Rows from block 2 of a small class-conditioned image flow-matching model, named by matrix and row number. Rows with one number belong to one neuron. Each number is 128 + 24 x the weight over its row's rms, rounded and kept within 0 to 255. All counts start at 0. Numbers have three digits each.
Before each neuron's rows are labels from the 100 images, of 14848 (inputs lightly noised), where the neuron reaches its highest value: "top examples" is what is common among them. Only what is clearly more common there than usual is listed. The data: scattered letters and digits in many colours. In brackets: how many of the 100.
# fc1: MLP up (model.blocks.2.mlp.fc1.weight, 768x256), inputs 86-171
# fc2: MLP down (model.blocks.2.mlp.fc2.weight, 256x768, transposed), outputs 86-171

top examples: red (97)
fc1.133:151127104174131130056146138099133135130079138129119133100151142138106127149143149108126137154108117125115105103107130170091116154135148144116123127154153126131114126144121100137107108099131122113120089139141168132139121099109123120099156118156140176147124090
fc2.133:112112165098131156172155129133133118126146139133154103126078125112140135118105135146100128157160140109145131168118171121115120125159104140113138120081073110129159119156130084159152141156101148139133150089106090126151136147151110133138117108131083136135157163

top examples: green (100); brown (40)
fc1.279:134089154109154152121174147119130146094119089129125108141158114122129071135180154107118148116123146116087110121110131131096163128130188116101156068122161105143107119135138117155164113144121137105162114115111141162113111118164109131123094101097169101160102159
fc2.279:142138111122065120111093109117139107137105191168139105103118123112128176154136099155094145152129111146161155122123117157133158143124084156145099153130124157129141144094124156079091137108130127149106101128122129090149144162106125133109188132166093111089169120

top examples: teal (85)
fc1.521:137128153180144115116143118098125117139132125107104125137167087091106096144136130135103128154099126133114098140142123142122173091090137109110127099131154105103125143120094127108117119112146141179112156132164131131159124139084110160122130158117087112129139073
fc2.521:131127121111116130126087150117148110139152142159130137153109114092146115094129150162146139100143130109089123154111141131133094100142127128127098126132115122094111143091125122101122165189152112102166088130125160169148146138149166131108137087138129144051117166

top examples: blue (40)
fc1.19:113154116153086124122128136123118130149137116117130134115139088134142144107114137121158130083163157147148143125120116120108137166142129115137068176127127105158100122133096118090164164147109094106137159137132151115156118148151165155108129143142114091116112146
fc2.19:128120133134095092106140113124166082108124121128135121163138140140113091153159105113114105152098120099116103132121131126141085126113112137159153075157168110138148098115130140133075142115138142141150129144130111160107137123120119129135158124158140119123166130

top examples: yellow (88); orange (48)
fc1.163:124127153109101110127082141120138107156161104092119125178139119159169143115140157115191151082154156127138160097147186165104081153135130116104114152156114096109105131132131141108159177147136139174134098076121132146159114097129131160140092113125139163111140158
fc2.163:169152117101096151101153153135128147113082145141136117108133120103160099138138133163098133120088140114097093130143107112140095155112130126160132154091178127140149112121139120194093087147085103123121136135139119114085137157172135090104177147156082118156125157

top examples: green (80)
fc1.211:159145109116133149090135094127095118080108096123176142108127155154122133116125125151159091167113108170120120132167132088099155118119148132113083083134121114156117082144166128135151116130142126141125133140127124099069132090159131105133116078156113127153100119
fc2.211:119120161134137090156110126135152128149117103147083106160109159123131106158115105094089167073106117100099124131091079162129105129119107125150128147081109116118148150105103139095102136122087136106157106124127108158160114144110141128144112144135158134113162112

top examples: yellow (53)
fc1.194:163114113156105132128153122094153117144161175124146137182161123131122121156115140091100120091118122077148171100138122134149141125133147104110120162151101107162121102160140117135093061097121124118124151122129132096141140111136123106156143074086110138107157118
fc2.194:074154139124143147116103125131125157153114100130123131087082108141151144133158119117142137125117174161099112107134144129116113162120125136100131145130158136108118186110147110128136188138136127146114092126140153153125135156104133134120116153143136129163116121

top examples: black (53)
fc1.629:139146152157127103122097122134095156135141168139144110144142135104152109126132167151133109125096120102141109121121089135139090050125134117112110147141092131093056087133071127135108108114167104122167156154125127144109167146106122175121129134148146127111121135
fc2.629:127137093104127136124160130123163172106106079126105135132100132137077153144135123105186114135126114123102162114130139117104156149127126149129112118111103113177154126119156141104157102132117133103106124076134132134148076132096107147101121158105115114162124138

top examples: blue (56); black (52)
fc1.56:124110103140139117159095158092145080144165135110151112136116134143167137127099131116143109127103156135130189148100114110115097136147137088153120103153141091153089153110113124130165110116141121144100063118116123114111131158089140102135101100129120180083115124
fc2.56:152166115100097128136170115126137162140123095122064172137112138095140128110119142144151156105077117115125104147134092156135130139093131114112147170134128082115139128116079125128111149160116095119148150119175113151088120131181125120144146176130091118133112151

top examples: purple (99)
fc1.317:134142105104111069116119118172111180159139117139137131140145123146110116142100143121060132127101103124088096140111141120122126094130127136103109158134152086142112139093114140066120124122122121111137109133148144158124090149093116129169153165119135081124122165
fc2.317:111160141096140103097119134115107142180165108123156146094154151172106157164142146140143169090090159168137126153127149136152126129107144135150133114140077143100163122150173121112116156142154119139204102096109112143104152130116142119117123114109086110129125140

top examples: black (56); brown (43)
fc1.35:141096151105149124125093146121101084122082118150136118144132132110158091134108135093145170130169118093133119148174151108131091111130114102099120138127130099128141112123127142131093138143125134128139118131134129138106130143182094111100118098162074133093144126
fc2.35:128158102180104142115151107144170173143155153101130112112132143128094150130142133138121136123137148144121123085108063114107151137103094140154157115113090116134100148111104136122137132144135137146139154130150144113142117171097117131162113155079123114138110143

top examples: purple (47); blue (47); black (42)
fc1.430:114105117110103145117182125147102127139155119132123211121121152105114111181130151081117141104148126087113116160118105136137159134081157128165133135128151132180120143092127160133137109120128125131126118133154161110149143132134083115091134139131176140111106132
fc2.430:145144133157143114120100117122122129093100163107145094096141117113103132107106138101172141114126123128159100123126142076118107107110099118105104118156081135128112176115142145123102130162139094083126121105121115094137125112126131134139116146121067124148147119

top examples: green (83); brown (51)
fc1.216:135088070141173100135116103185140139103124130086148112115120150180138139104144118149097142137174122138107103157101150110147100103152157142120101131118186139138115156132120123142145113134150125115140124100138161099065163113128133083129131147136138093126159125
fc2.216:133152178144075148134117176091106136136137132139106157141131142073108117133104146123145120130080150115140157118144108145088164140110117110142149144155079138149105098155103140123124141122094124154110133141143080187211126134154106186123101120142122167142093124

top examples: red (99); orange (42)
fc1.637:135138167102132148117119143143177114064116150126122100145144078094116158094145117151122121145136106132146140127093154074125157171113130133113110142145114106126127149136083136210123163126110098131127123147143128111131122137137114117157147159188111141112161132
fc2.637:143098114150136122146120105089084115159130090119109166135144174165140104139117139110130138087113130133134111135139091192133091115135115104143125133118107148159112112120156132101125098116116134124148104130123124128115135120125123117127105065093136108142101127

top examples: green (89); black (46)
fc1.107:127086170122206098166139126103116155115093130123148139109130133133158122094116088148117113108126119124116145108101177100108153175150152116135082111130150095156124103120137111156138112132087119136147117140132091126179154087154139114109126134073108115110173122
fc2.107:144118144140117156144149143085109132110097139116133165120139102135160075150123093106123115121137093155120167126141121124104164112122131098144096135124168154097097171102143148107131090161123158139131088166152141134128135148127100147151090100130114162093139112

top examples: blue (74)
fc1.222:085100120133072152080124124137140062150157141168118155115090153122158155155132144141149137126098126119161165144085119115122114155123142127104139096149127141151145079156124127117135118133125114140110132140110135151143133169081144094167148157158125124128134120
fc2.222:105119137125122108116115157128138127138105123101125100137128167105157101064124135119121150149139165131150111128128078138136126114098103142126128102115101100113124134082144123136150092127118133126124123123080156100119125082150210158153113156136194179149139118

top examples: blue (70)
fc1.180:149092104164148105088129148103106107160144137106155081111153135091154154146124113083123141109136115091118123084132109116143134171126114108120156166146104106140132153126084111097116085127113143166126112135121127116141109124067107105160173120110153078084097098
fc2.180:118186161115100169127141125156142120111116156135087147161115146161118102124118128149138099090157143134113108147110178152089127132078150151101130124100147139134132138163173149123136136128120110096141139103131138166157158170128152149079110156090104149186158153

top examples: red (99)
fc1.83:104116126178160095108132109147150121126127095139122136125140073134153139128148151049090138145137103126128140128119153087078131120116130161113125127114128159173088114158112068110090131134109103115181180123116125116091095118131077148150171102138115167170132116
fc2.83:120141103127129117116133137120151157094126147117117131111078177157097129126164158177143126136114109148075140111153150127149135126140127104127129120131142086096193164109141146168109164115130159136105085125133096167151143147122179136148105153139148101120137118

top examples: teal (92)
fc1.146:145107109138147146121160159166098099081150109114140122143098142122113132140101118135121143120123163114117131127143093119086106157127097098130131092152111136133110117103124110135156130117123156158104130069165129163150114129167147093097128146132146138118100152
fc2.146:130129152113113136123101093106128109158098155140137151100129114163118121119164172119102145119139087123098099117153136162141121104134141135124139119092121114113126149135185143157106123141119096090158085165093107086110177106107119139157162099141085149144151123

top examples: blue (51); black (50)
fc1.67:128146144147144134100110117127131121142113089126164108110123089109125144148135101121116116164113180146090147145092119129119138153113142112129061103126153125142144118129121093138137088167165119114109135142098114076157114135134074096099108094146166150130148184
fc2.67:116127133127117128150162149126116118108093161111097171140103179136133156130113159140135128121128107099175099138201130122137130124119092121113186145112103175119127133108162146126126156073077115133149124082159145137126153123132148152139154158130105102124118100

top examples: red (100); pink (40)
fc1.96:138151173134127150091152141122157147112087088162126173183127144150126158104109152126123106132187069151076116107137125160131126160118168138092090145117145119140088108152100106146122125166137108113115119128111095111111128147123125096104145108139156141174117103
fc2.96:126104104142173086124119097086119139125141113110122158094091111112126118152187154129119138152069152128158089192147096062132132156145103122151147136144096105108144091116155154138157143084116111122126101136099100133149122100153125128123133129140105135100108096

top examples: green (82)
fc1.410:149154123194120145081106116120140126137160110094136127138149141096127121121127132136091104152079146114119128102071152100156132080106085127113172157123096138125123106123100179102141148129145116078148140129123124121137117148150086112135125134105130123141111168
fc2.410:107145125095101103167134113130120175130128142140131136088101064160166119128130149102160123067147122153163136100140106125135136120164133121127119164133140132126139146090109135137146131148114112178109112125153127102141136133103163162117134092133096139121125101

top examples: purple (46); black (43); brown (43); blue (43)
fc1.533:164097161109110136128129132102148112137149153180128143098115135114130096173203097133109146129145137123128158112105170155111157154108123139109106098122113123112154130115138141119113130130110158133162098146102161145109132110123090091152134114130120091151094126
fc2.533:127150073128155098135155135181117110118150092081139119127154148145110163116083143134149146151111127107115121160131126075156089091147136131123117156143140128175133133154101127146182146106131112139106171097141103116117123142105173184111117108122122178120189127

top examples: red (89)
fc1.477:115121140140143129150161137143148127115124117128148129119132172127120108104113102164126159147133120140127151103123130090152105146089140141104092093066147124148115165131174182170168120168096142131111104136094151138109120099126134147140102101142129121130130124
fc2.477:136139121110121124127104097125129116123145112120089113109120099116149133157161138086150107154103141120115117120126128154099158090139102116142140156186108116096143089087083083097116127080139112127133154138160087130148155131138097101139156154169138118121123117

top examples: purple (43)
fc1.659:146135122163139113115099130125139123133126066148166098082134124165141102172134117113168139133164115127096119126132092129111132163137128121116095184146109118151124144128131122114158151113172087097083116127105104088138099128124124082058145144153149124103111149
fc2.659:115118147081133125099184131138121146099084160139105124144109099089112129101123127127079091133151109139145108143107179110130142136110086123165175091112164124112141114132132117115141113154099145180134160137145161158137154160136140152163099121110106144155129117

top examples: green (66); brown (50); purple (40)
fc1.408:110115162111140140136149109115097132130135159124115141105174143178106097140138123121096148144092114148148106166132123131086152138097120161132104111130150125132122139135077164151163078109133108082115139162078147112095065115144154171141129123124127113167112157
fc2.408:152130125165086137115121113147127114135118117125136124144059148083120148150120146097156116058141135129121142080101129122164117133141130108165110133154138130142158109112148081107092191141121132160119107133167119136139145159107128103128099146140136126088124122

top examples: blue (72); purple (46); black (44); brown (40)
fc1.324:151083165106157145071127122100123110176113103175134125080116137154071124115111122093134145163154120059113158112122144077140139121129142108181155191162138122126125137093084135149141123117117126123117126105144093101122129112053136070144126140115088112123113088
fc2.324:150173065129118135148120121168125089056089090112122145116119129170147116128145121111112135124155142178144125088144098149116105119126154119078119110131128108098123118133155135108088134117113123119120102143110087166107159126159068162110130112145110125108133155

top examples: red (65)
fc1.342:156122094157157130162110117114167134133141113101114106119135080109113106153115124140105089112125147131080127131133137135119114103117120099167112140146157113152130129116120113129118115107130151139137108150184146145142152129091104091170113123133147094165123132
fc2.342:124087109124144119144143116123127117119129141099141125114128099150099112140136152126131147126154157149107145132126144112111075139126114144158102129140139117149057144145111166144140130113133165160123155170134145124086127152175090147079153115140155094057092108

top examples: red (88); orange (52)
fc1.156:131166144132128129076099079114138109146122119126111102146096125104141115108131156123127127110113131106119078138126139115120135123151151136150120091178131118114114139152151149103136096147104105143185136124139113114117120150116097105148119099177125149155113122
fc2.156:160086073116105153104131092118104139104084148145126118115094103100140116125115094135088129103152189112084136118105130123143101137131103125150139151080134107120160119123131117149043147120069159140111115138108151145134157130138089135108132110169128138133118118

top examples: green (70)
fc1.219:139102136190116110178145148118151125114131124109135148087127128139140154122133079127157162162151160125140145091165133186144120120108150140120116139144129120144154143138095125116121122138142141162166181162134139122138128094127145111090163133168109090124121107
fc2.219:137141132124122152074111097172123133153139131129116125134096124132110113131122128099116085087132115154131107139130134067129168131139161114125131100102119104143105100127165151101139150105138160086060104118133129119097133152117125138176132087109153161122139114